Weights of a small segmentation model.
Model: 2.34M parameters, 64-pixel images, arch convnext_v2, norm rmsnorm, activation gelu_tanh, patch size [4, 4], widths [96, 192].
Training: adamw at rate 0.002, 16500 steps, batches of 256.
Rows from block 4 of a small segmentation model, named by matrix and row number. Rows with one number belong to one neuron. Each number is 50 + 12 x the weight over its row's rms, rounded and kept within 0 to 99. All counts start at 0.
After each neuron's rows are labels from the 100 images, of 14848, where the neuron reaches its highest value: "patch colour" is the nearest of a few named colours to the mean colour under the peak. Only what is clearly more common there than usual is listed. The data: larger renderings of crowded toy scenes. In brackets: how many of the 100.
# fc1: MLP up (model.blocks.4.mlp.fc1.weight, 1152x192), inputs 144-191
# fc2: MLP down (model.blocks.4.mlp.fc2.weight, 192x1152, transposed), outputs 144-191

fc1.651:60 50 52 51 44 62 65 36 66 64 46 74 45 36 49 39 56 53 42 65 60 43 73 39 55 52 47 62 25 53 42 62 69 51 57 47 49 48 34 40 49 23 41 55 64 60 56 46
fc2.651:42 51 41 39 68 47 44 60 36 48 64 57 16 47 67 85 55 36 56 61 30 53 57 41 33 50 28 58 46 47 65 36 54 46 30 41 61 51 43 65 47 31 43 51 54 51 47 67
patch colour: grey (43)

fc1.14:59 58 34 59 54 39 70 54 40 76 51 50 45 40 43 52 45 38 48 48 40 51 64 54 40 53 42 67 71 53 60 45 39 50 60 51 64 50 29 66 35 27 52 67 37 61 67 33
fc2.14:41 63 46 59 59 62 46 40 61 60 59 32 35 55 22 64 61 66 23 42 27 59 33 48 56 49 73 51 33 64 47 59 47 59 17 50 37 46 40 49 42 52 33 54 60 43 33 64
patch colour: black (36)

fc1.302:23 51 49 45 59 43 26 44 53 56 59 59 67 10 55 63 70 53 47 42 39 46 74 61 55 30 50 54 45 61 59 51 77 66 49 55 38 50 41 24 34 69 53 29 45 42 76 49
fc2.302:62 45 51 52 47 57 78 21 48 47 37 49 61 40 44 53 50 61 31 62 43 51 77 41 46 59 66 46 50 33 43 61 45 60 44 62 53 48 70 38 73 49 35 54 58 61 51 54
patch colour: grey (43)

fc1.316:44 34 28 56 34 47 35 45 50 75 40 52 55 42 57 35 63 64 43 36 54 75 62 37 37 50 31 51 42 59 21 48 63 35 53 40 55 48 49 55 43 37 62 55 48 48 52 29
fc2.316:43 44 51 66 44 66 67 52 55 57 28 35 62 28 53 59 48 51 43 33 46 53 61 51 56 51 55 42 52 29 49 37 61 30 53 60 65 29 71 46 38 52 74 41 61 38 58 49
patch colour: grey (44)

fc1.620:43 37 36 62 43 52 55 42 54 40 53 57 54 61 47 31 56 47 51 66 53 40 46 60 79 50 48 65 44 46 36 62 41 61 37 49 58 46 42 31 48 37 40 71 20 52 34 26
fc2.620:51 60 71 51 33 37 67 44 50 62 48 56 67 37 41 73 49 49 55 58 54 40 73 61 51 39 53 53 53 34 36 56 57 57 35 50 45 40 52 48 43 76 53 39 64 70 33 45
patch colour: brown (65)

fc1.147:49 60 30 69 47 59 51 42 18 56 59 40 54 60 67 42 40 48 69 43 50 39 62 55 48 51 76 51 80 46 42 66 26 35 51 45 51 40 57 48 36 52 48 80 53 54 37 51
fc2.147:61 58 52 80 49 35 62 50 47 64 23 58 48 62 34 53 51 37 56 48 40 35 71 43 65 57 36 51 54 43 44 59 55 56 36 59 57 61 60 53 64 39 22 50 28 35 65 67
patch colour: black (31)

fc1.474:51 49 74 96 50 36 49 58 42 54 51 61 52 43 55 39 57 50 42 29 41 43 70 55 32 51 68 57 38 56 51 53 69 56 61 44 88 48 61 50 50 40 38 47 57 64 34 40
fc2.474:65 40 64 53 46 54 57 48 57 63 40 65 53 70 63 43 50 29 48 80 48 39 57 31 55 43 42 27 46 45 50 51 67 58 73 62 58 52 39 48 65 50 53 41 42 43 52 48
patch colour: black (44)

fc1.690:41 39 40 59 30 36 55 68 56 71 62 71 41 49 70 50 43 55 61 55 72 42 61 45 56 47 65 51 66 41 60 71 38 51 55 56 60 50 58 47 45 33 52 44 14 40 60 43
fc2.690:49 58 46 30 35 42 48 60 44 41 54 69 55 38 44 51 63 42 65 40 57 49 59 49 53 67 73 61 43 42 53 52 63 26 24 75 54 49 33 36 49 45 45 37 54 42 37 30
patch colour: brown (60)

fc1.590:42 56 44 49 46 43 48 50 43 70 45 43 45 63 61 76 47 32 32 47 43 45 35 48 57 49 36 41 47 49 63 35 36 47 64 53 44 60 46 16 45 49 40 28 33 30 58 58
fc2.590:53 62 53 43 32 52 35 39 55 35 32 68 65 56 58 47 80 42 71 62 44 37 45 62 45 61 50 62 63 52 48 65 37 33 48 48 41 58 63 57 55 51 61 44 58 49 56 52
patch colour: grey (48)

fc1.674:46 65 41 40 41 39 37 50 54 45 55 50 52 43 53 44 54 50 17 38 60 40 50 49 52 62 45 67 60 63 48 70 54 53 45 41 54 49 67 52 45 55 38 66 49 55 63 37
fc2.674:59 70 17 62 56 68 58 34 50 19 70 57 24 55 33 45 76 43 33 49 45 49 52 32 52 72 51 42 42 54 49 32 47 42 49 38 29 55 57 42 54 49 24 44 43 28 57 68
patch colour: black (35)

fc1.60:53 48 56 62 55 37 44 42 51 68 56 61 40 21 50 44 48 44 42 35 56 41 45 14 52 23 39 41 31 37 31 38 44 42 51 51 42 51 61 53 37 53 61 29 22 55 72 29
fc2.60:40 46 72 28 48 49 48 37 52 50 55 49 63 31 47 08 48 59 51 62 37 57 60 63 57 58 46 56 45 53 55 60 39 42 33 56 72 61 57 48 72 61 15 61 40 44 51 66
patch colour: grey (44)

fc1.656:67 47 20 59 51 62 68 41 54 42 44 40 39 47 46 42 58 60 35 56 49 56 42 69 52 45 40 38 57 55 73 67 49 57 33 80 55 48 48 38 36 61 45 48 53 58 68 41
fc2.656:53 41 35 80 62 59 39 58 51 55 53 30 45 55 49 60 60 53 66 62 29 66 49 59 38 55 57 60 37 48 59 50 50 35 56 52 39 66 65 57 46 67 39 44 63 36 68 77
patch colour: black (37)

fc1.415:63 56 47 64 50 56 44 45 53 41 46 65 37 54 42 33 56 43 46 41 72 34 74 54 53 45 37 46 68 66 50 48 41 47 53 39 56 50 45 36 42 76 39 35 61 57 64 44
fc2.415:63 44 62 38 67 50 49 47 58 42 41 50 46 51 37 47 54 67 51 49 43 60 56 59 54 56 49 58 56 64 47 53 46 69 40 34 28 50 43 50 52 59 63 43 45 50 56 56
patch colour: grey (43)

fc1.97:62 16 73 43 43 43 54 50 43 58 60 48 39 57 48 52 51 60 39 49 74 39 52 57 42 43 54 38 36 35 80 34 53 76 44 50 44 53 66 49 45 51 35 74 43 42 43 59
fc2.97:43 47 41 55 52 75 46 52 44 39 56 56 64 43 50 47 74 56 59 46 48 66 52 58 45 53 63 51 57 52 54 70 42 64 47 30 51 54 50 48 57 66 55 63 35 41 52 39
patch colour: black (28)

fc1.303:44 33 40 55 59 35 47 45 36 68 55 37 49 53 48 56 38 50 50 29 62 27 50 58 44 53 32 35 60 50 64 38 61 60 14 43 76 57 41 34 42 45 59 45 60 57 32 44
fc2.303:65 37 40 69 49 45 63 47 67 46 57 37 56 33 59 63 62 18 52 58 51 48 58 39 60 51 37 13 40 41 46 40 62 56 40 49 34 60 37 72 58 35 52 46 68 47 58 43
patch colour: black (33)

fc1.6:38 61 59 40 45 51 59 56 65 54 41 60 47 45 80 41 64 49 25 58 53 53 40 48 65 43 42 39 48 52 41 53 55 35 57 47 52 64 66 40 43 74 68 42 48 52 68 68
fc2.6:61 34 60 39 38 36 56 33 61 28 44 63 55 45 52 45 84 52 37 63 62 62 24 56 63 61 55 61 52 58 54 28 29 36 48 29 58 35 43 55 51 69 54 49 57 53 48 51
patch colour: grey (44)

fc1.525:42 59 44 46 60 34 48 55 65 67 57 56 44 49 62 54 53 64 51 51 36 50 42 45 58 55 54 66 54 62 34 64 39 58 44 60 52 48 61 58 44 44 53 59 61 67 51 36
fc2.525:71 29 57 42 48 58 55 53 47 45 63 46 50 65 58 44 74 67 53 49 48 50 60 35 50 47 35 52 56 49 78 43 63 63 36 70 56 47 59 56 57 45 26 40 63 63 49 52
patch colour: black (28)